python train.py --model="multi-label audio tagger" --train_examples=26041 --n_mels=40 --input="log_mel" --spec_augment=true --win_length=400 --hidden_act="relu" --depths=[10] --stem="single" --init="trunc_normal_002" --learning_rate=0.0019 --max_precond_dim=1024 --epochs=25.6 --warmup_steps=520
Rows from block 7 of a small multi-label audio tagger, named by matrix and row number. Each number is 128 + 32 x the weight over its row's rms, rounded and kept within 0 to 255. All counts start at 0. After the name is the row's rms in percent of the matrix's.
After each channel's rows are labels from the 100 clips, of 14976, where the channel reaches its highest value: "strongest on" is what is common among them. Only what is clearly more common there than usual is listed. The data: short pieces for a synthesised band: melody, chords, bass and drums.
# c30: last pointwise conv (model.blocks.7.c3.0.weight, 384x384x1), inputs 192-287

c30.236 090 [119 128 110 105 207  88 114 234 146 135 146 136 123 138 115 118  84 157 106  98 120  95 140 152 140 112 177 123 141 152 139 171 135 181 113 120 160 150 137 167 149 109 113 159  92 135 129 127 130 145 141 125 110 105 160 114 135  86 122 120 140 109 165 170 158 141 116 149 167 120 165 217 223 121 125 119 133 134 121 147 128  89 129 253 120  80 153 111  97 117 129 158 103 131 255 214]
strongest on: snare; drum pattern: one drop; drum pattern: half-time

c30.198 094 [142 191 137 135 129 158 167 104 133 143 186 244 144 121 127  94 143 196 153 156  86 126 106 191 135 162 133 114 123  97 105  73 110  96 157 180 158 181 112 149 117 130 174 104 102 143 127  78 170 102 157 145 108 127 125 118 134 163 112  65 100 166 141 142 178 115 135  83  96 144 175 165  99 142 117 200 129 145 189 124 202 125 163 105  94 117  95 145 143 146  96 120 113  90 129 117]
strongest on: mains hum; string section-like

c30.61 102 [ 71 149 117 207 164 136 155 116 182 141 175 184 156 120 128 122 165 182 172 146 158 123  88 141 181 174  55 131 101  79  69  70 146 122 110 218 142 120 183 207 121 148 153 130 101 132 115 145 153 159 155  70 102 147 129 145  96 206 147 101 183 123 128  92 191 150 104  99 147 137 139 110 125 191 120 185 162 124 134 134 115 177  99 137 139  93 116  99 175 119 151 127 118 111 120 100]
strongest on: mains hum; rumble

c30.333 094 [115 115 121 237 140 100 110 131  95 138 141 116  80 111 123 189 125 101 116 138 105 141 125 114  99 147 135 124 115 160 118  99 146 135 120  78 134  87 129  93 122 106 127 100  97 110 236 100 174 112 123 138 131  72 112 120 129 153 140 129  78 133  85  98  94 202 157 146  98  75  74 130 166 110 173 124 136 171 167 154 106  94 123 125 128 194 150 142 135  80  87  81 255  92 126 168]
strongest on: bowed string-like; reverberation; electric piano-like

c30.134 101 [191 151  70 152 170 156 126 168  99 121 139 211 112 146 135 171 255 132 154 168 124  88 106 158 176 102 105 131 109 143 143  77 149 145 170 134 137 142  80 134 130 107 144 108 164 100 142  57 120 108 181 165 151 125 122 156 186 146 109  98 154 139  97 147 140 101 127 244  59  98 109 169 128 112  89 166  88 128 202 157  91 110 144 129 110 148 111 115 157 143 161  88 118 170 102 127]
strongest on: bell-like; cowbell

c30.36 097 [130  46 104 153 101  92  97 107 156 105 143 160  73 115 126 154 134 168 177 136 121 104 119  96 124 109 118 117 142 176 121 157 119 109 140 103 176 135 126 172 163 103 102 168  92 120 151 159 152  85 189 115 130  74 128 112 158 106  96 124 133 136 171 139 142 250 124 153  96 110 149 126  98 164 183 177  96 200 128 154  99 113 123 132 115 198  97 185 123  96 239 148 194  89 139 138]
strongest on: bowed string-like; melody instrument: bowed string-like

c30.171 099 [ 59 150 122 129 149 128 119 121 109 113 135 126 109  92 156 111 147 167 115 112 129  90 128 163  79 226 108  97 150 139 155 141 112 115 127  85 203 120 141 176 160 142 152 136  82 123 146 111 164 144 161 113  78  88 135 130 164 116 138 198 125 100 158 146 159 138 116 142 169 127 133  65  84  94 157 180 112 133 186  86 136 130 173 150 132 102 123 137 151  93  94 125 112 132 132 137]
strongest on: kick; drums; ride cymbal; crash cymbal

c30.358 108 [149 179 122 101 128 187 117 133 161 160 105 222 101 133 183  75 114 188  60 129 127 123 120 101 107 137 103 119  93 156 156  76 118 115 135 204 163 124  91 113  89 105 100  98 113 153 159  50 162 106 150 159 141  92 139 133 131  96 129 139  82 115  83  93  98  93 103 155  97 107  95  95  94 183 102 169 160 120 117 131 114 106 173 138 123 115 158 124 115 148 159 116 103 184 108 118]
strongest on: mains hum; sine tone

c30.196 104 [167 122 121 122 160 113 121 125 149 145 126  95  93 106 128 138 100  97 153 152  83 132 132 137 120 107  71 184  89 163  84 102 153 131 107 125 127 103 126 159 117 131 116 134 114 160 186 101 151 151 115  99 166  50 126 108 165 116 154 124 182 110 133 141 127 130 114 116 178 133 143  87 137 109 180 116 125 196 152 155  89  94  96 168 130 121 110 139 113  88 255 162 173  99 192 153]
strongest on: bowed string-like; melody instrument: bowed string-like; reverberation; text has "reverberant"

c30.189 102 [135  82 122 161 234 148 114 245 134 146 113 122 159 145 120 141 185 124 148 123 117 106 145 146 192 135 128 193 147 152 109 177 154 204 139 115 140 132 159 135 179 107  83 143 138 175 128 122 108 128 112 113 154 116 150  99 106 109 126 138 156  92 114 168  84 131 100 136 121 115 142 213 206 140 130 125 127 104 132 136  92 106 109 205 144 120 128 117  75 110 156 109 123 151 149 222]
strongest on: snare; closed hi-hat; cowbell; drum pattern: half-time

c30.337 097 [118 136 109 174 137 148 179 116 152 110 151 118 151 138  92 131 105  96 171  91 142 136 193 105 120  96 133 163 112 154  91 105  99 129 147 153 105 119 126 164 125 147 113 145 111 131  74 171  38 103  99 114 130  68  82  96 103 104 126 146 167 115  93 133  78 119 126 123 124 124 167 121 134 148 137 106  96  58  66 115 144 103 111 120 122 157 131 146 121 102 143 201 101 122 165  97]
strongest on: kick; drums; shaker; snare

c30.95 098 [145 115 140 109 117  90 115 106 227 234 106 146 166 169 100 106 113  92 199 150 127 107 131 116 150 193 133 142 118 160  87 120  96 128 139 168  96 171  93 104 143 123 107  89 177 255 120 156 108 117 184 215 134 127 155 139 101 131  79  92 141 150 125 137 138 129 113 137 162 169 145 108 163 170 159  88 128 154  93  94 105 143 162 130 110 149  98 121  98 107 189 121 107 147 103  95]
strongest on: harpsichord-like; cowbell; mains hum

c30.324 105 [148 172 132 130 188 125 150 148 115 140 201 169 136 110 196 134 154 178  86 121 163 149  92 138 139 207 107 148  96 132 140 117  90 131  97 180 179  88 165 184 123 100 133 173 112 102 125 112 187  52 116 105 113 133  85 102 130 112 122  82  98 129 161  86 196 102 162 107  86  83 141 145 138 127  89 171 162 148 200 159 121 138 132 121 131 153 103 138 186 115 138 116 105  64 173 136]
strongest on: mains hum; string section-like

c30.222 098 [166 106 138 102 154 165 122 150  98  74 108 149 186 125 101 119 177 123 158 142 104 113 111 163 134 129  56 127 116 122  87 148  75 130 142 144 148 138  85 126 172 101 137  82 143  93 103 156 108  99 168 132 108 160  92 146 137 114  71  94 137 147 132 160 103 107 118 185 109 109 151 159 118 127  80 153 126 146 148 135 125 131 202 123  82 113  58 105 156 153 144 114  93 123 126 125]
strongest on: bell-like

c30.27 102 [111 105 142 155 158 116  85 148 169 156  86 126 112 161 120 125 127 128  86 144 131  96  98 130 161  98 193 114 232 169 113 138 123 108 162  94 123  77 112 131 134  92  78 157  74 179 110 151 151 190 117 170 127  96 163 119 114 122 135 132  85  83 114 125  90 115 148 199 122 126  91 142 136 147  97 133 128  51 123 129  77 114 148 172 134 148 160 106 118 160  86  83 136 136 129 141]
strongest on: snare; horn-like; clipping; text has "clipped"

c30.160 091 [106 139 111 114 121  97 125 108 148 109 122 154 191 113  95  84 110 116 107 110  83 168 120 108 119 114 164 125 169 172 196 143 118 134 140 136 137 116 114  95 137 123  81 131  87 115  99  98 109 202 139  99  97 124 112  55 111  93 120 160 128  95 136 171 113 141  68 137 149 144 145 114 118 176 152 132  88 120 100  80 119 101 119 129 113 135 131 134 116  73 127 187 161 112  99 112]
strongest on: kick; drums; shaker; ride cymbal

c30.327 094 [ 93  85 161 223 129 108  52 118  88 101  96 162  47  98 109 173 144 101 123 109 118 139 144 126 108 116 189 132 121 175 171  87 134 176 197 114 121  92 138  92 124 105  96 100 127 133 212 118 183 137 117 123 119  89 128 137 138 153 119 145  81 152  95 139  71 190 146  92  87 118  76 105 127 146 138 132  88 209 146  79 118 136  96 129 126 210 196 197 106 112 197 138 255 159  89 151]
strongest on: bowed string-like; vibraphone-like; melody instrument: bowed string-like

c30.118 098 [122 115 170 124 141 118 135 133 108 135 101 126 119 102 128 123 195 121 178 158 107 165 145 175 114  99 140 183 130 180 141 120 129  58 210 132 133 108 123 149 142 169 170 126 117 125 114 145  94 105 179 177 143 120  60 111 153 148 113 139  97 224 122 206 119 134 146 187 120 130 112 107 119  64 148 121  68 139 123 152 100 127 172 129  98 102 106 135 103 194 151 113 176 154 113 126]
strongest on: bell-like

c30.3 097 [144  62 135  90 120 163 150  92 141 217 132 124  96 130 124 142 107 118 105  96 136 128 152 143 102 129 155  69 209 101  89 113 139  89 122  85  82 149 136 160 158  97  85 120 119 225 107 172 130 118 166 189 126 145 172 153 137 105 149  75 136 104 157 116 130 122  62 128 121 217 146 114 172 121 121 125 175  94 122 121  84 169 177  83 139 131 167 114 113 138  99 130  87 105 123 104]
strongest on: harpsichord-like; reverberation; text has "reverberant"; text has "room"

c30.32 096 [202 112 106 136 187 218 181 146 111 172 142 186 112 143 143 102 229 140 202 134 137 173 132 170 130 159 121 140 117 167 138 105 123 145 156 124 143 120  44 163 147 166 145 132 155 159 153 108 111 133 169 162 141 177  69 155 174  86 138 193 109 143 126 157 141 131 136 211 137 132 157 101 102 101 106 132  85 112 134 131 109  92 160 118 136 147 116 135 144 112 125 110 122 122 120 116]
strongest on: kick; drums; cowbell; snare

c30.99 099 [174 159 108  98  97 146 165 103 146 139 144 135  99 106 108 182 146 133 155 181 124 185 111 190 119  97 127  81 166 171  96 115 139  83 154  83  84 154 156 186 138 154 184  47 135 174  72 172 110 124 195 171 137 104 118 135 181 149 112 103 143 209  62 160 159 138 142 212  86 149 174 153 145  86 110 142 116 146 125 130  74 125 165 124 147 159 136  97 136 135 126 142  79 112  80 124]
strongest on: bell-like

c30.229 101 [131 111 142 150 112 118 132 131 144 123 158 151 145 126 164  91 143 153 218 124 142  96 159  91 159 130  75 173 100 108 147 122  96 128 156 155 131 110 141 178 109 111 116 187 124 126 141 142 146  91 145 116 129 103 140  86  98 125  75  96  87 152 143 170 132 143 124 142  95 174 123 153 120 132 143  97 104 187 119 111 142 144  77 122 128 153  69 209 105 170 255 120 137  88 114 117]
strongest on: bowed string-like; melody instrument: bowed string-like; mains hum

c30.180 112 [161 153  94  89 133 145 141 132 161  96 147  88 171 170 149 148 101  89  81 149 208 138 134 127 130 128  45 110 114 125  94 178 122 134 127 150 103  90  93 158 166 132  67 115 178  88 109 158 116 146 138 122 151 162  93 132 131 152 127  81 122  98 124  99  88 111 109 101 151  99 126 120 155 160  94  93 183 120 130 140 139 101  92 128 128  69  87 138 110 105  71 129  56 129 146 124]
strongest on: oboe-like; mains hum

c30.40 107 [ 55 114 152 116 111 119 115 180 126 199 155 147 119 130 155 102 128 158 120 120 102 144 134 148  99 168 181 123 124 161 184  76 168 178 153 114 109 120 134  80 112 136 164  89 103 198 149 122 114 121  92 124 133  84 169 113 161  75 151 161 143 129 111 116 155 157 164  68 179 144 179 178 141 134 144 181 105  80  80 113 155  94 155 171 132 110 204 120  48 121  60 160 169 179 172 180]
strongest on: oboe-like; trumpet-like

c30.158 092 [ 83 122 107 114 222  99 146 255 139 137 114 134 109 127 122 140 104 123 127  88 112 111 127 190 122 165 155 143 158 117 137 154 118 159 119 129 169 109 111 130 161 101 113 108 115 150 133 130 152 148 135 179 106 137 148 108 107  88 111 115 120 150 119 156 119 132 105 135 167 129  99 232 188 128 118 119 104 163 135 130 163 104 110 253 120  86 140 107 110 119 145 120 146 144 229 232]
strongest on: snare; drum pattern: half-time; drum pattern: one drop

c30.269 099 [138 132 162 173 135 135  80 120 113 169 103 141 103 110  78 109 153 124 221 140  55 125 127 134 117 116 104 191 122 115 134 121  92 110 125 126 111 103 151  96  85 147 124 134 132 187 166  91 184 162 109 154 129 131 120 131  94 157 107  87 128 117 106 113  98 189 139 107 129 117  99  85 114 111 210 120 117 189 111  89 106 135 142 134 135 138  76 143 135 102 252  84 219 116 118 157]
strongest on: bowed string-like; melody instrument: bowed string-like

c30.181 118 [113 121 147 150 121 145 133 138 105 136  90 145 119 125 159 114 104  79 135  95 126 174 116 198  99 170 167 124 163 135 109 195  99 143 138 187 138 110  90 186 115 116 160 142 136 165 163 157 141 123 131 178 100 136 104 111 143 120 134 202  72 142 152 108 161 150 125 132 164 133  75  96 136 173 124  69 159 164 106 108 106 128 111  83 134  69 159 155 116  84  71 105 137 115  35 149]
strongest on: mains hum; open hi-hat; crash cymbal

c30.220 102 [152 100 113 128 108 138  86 127  92  99 145 138 190 159 116 120  77 120 151 129  96 135 131 117 156 121 117 114 100 108 140 145 117 102 139  93 157  96 139 128  76 103 182 129 109 128 131  97 145 130 126 103 113 104 117  82 118 188  96 112 160 101 133 174 168 159  84 141  98 114 113 150 125 140 126 132 115 225 117  82 147 135 111 140 158 122 121 159 104 145 215 137 152 126 119 123]
strongest on: bowed string-like; sine tone; melody instrument: bowed string-like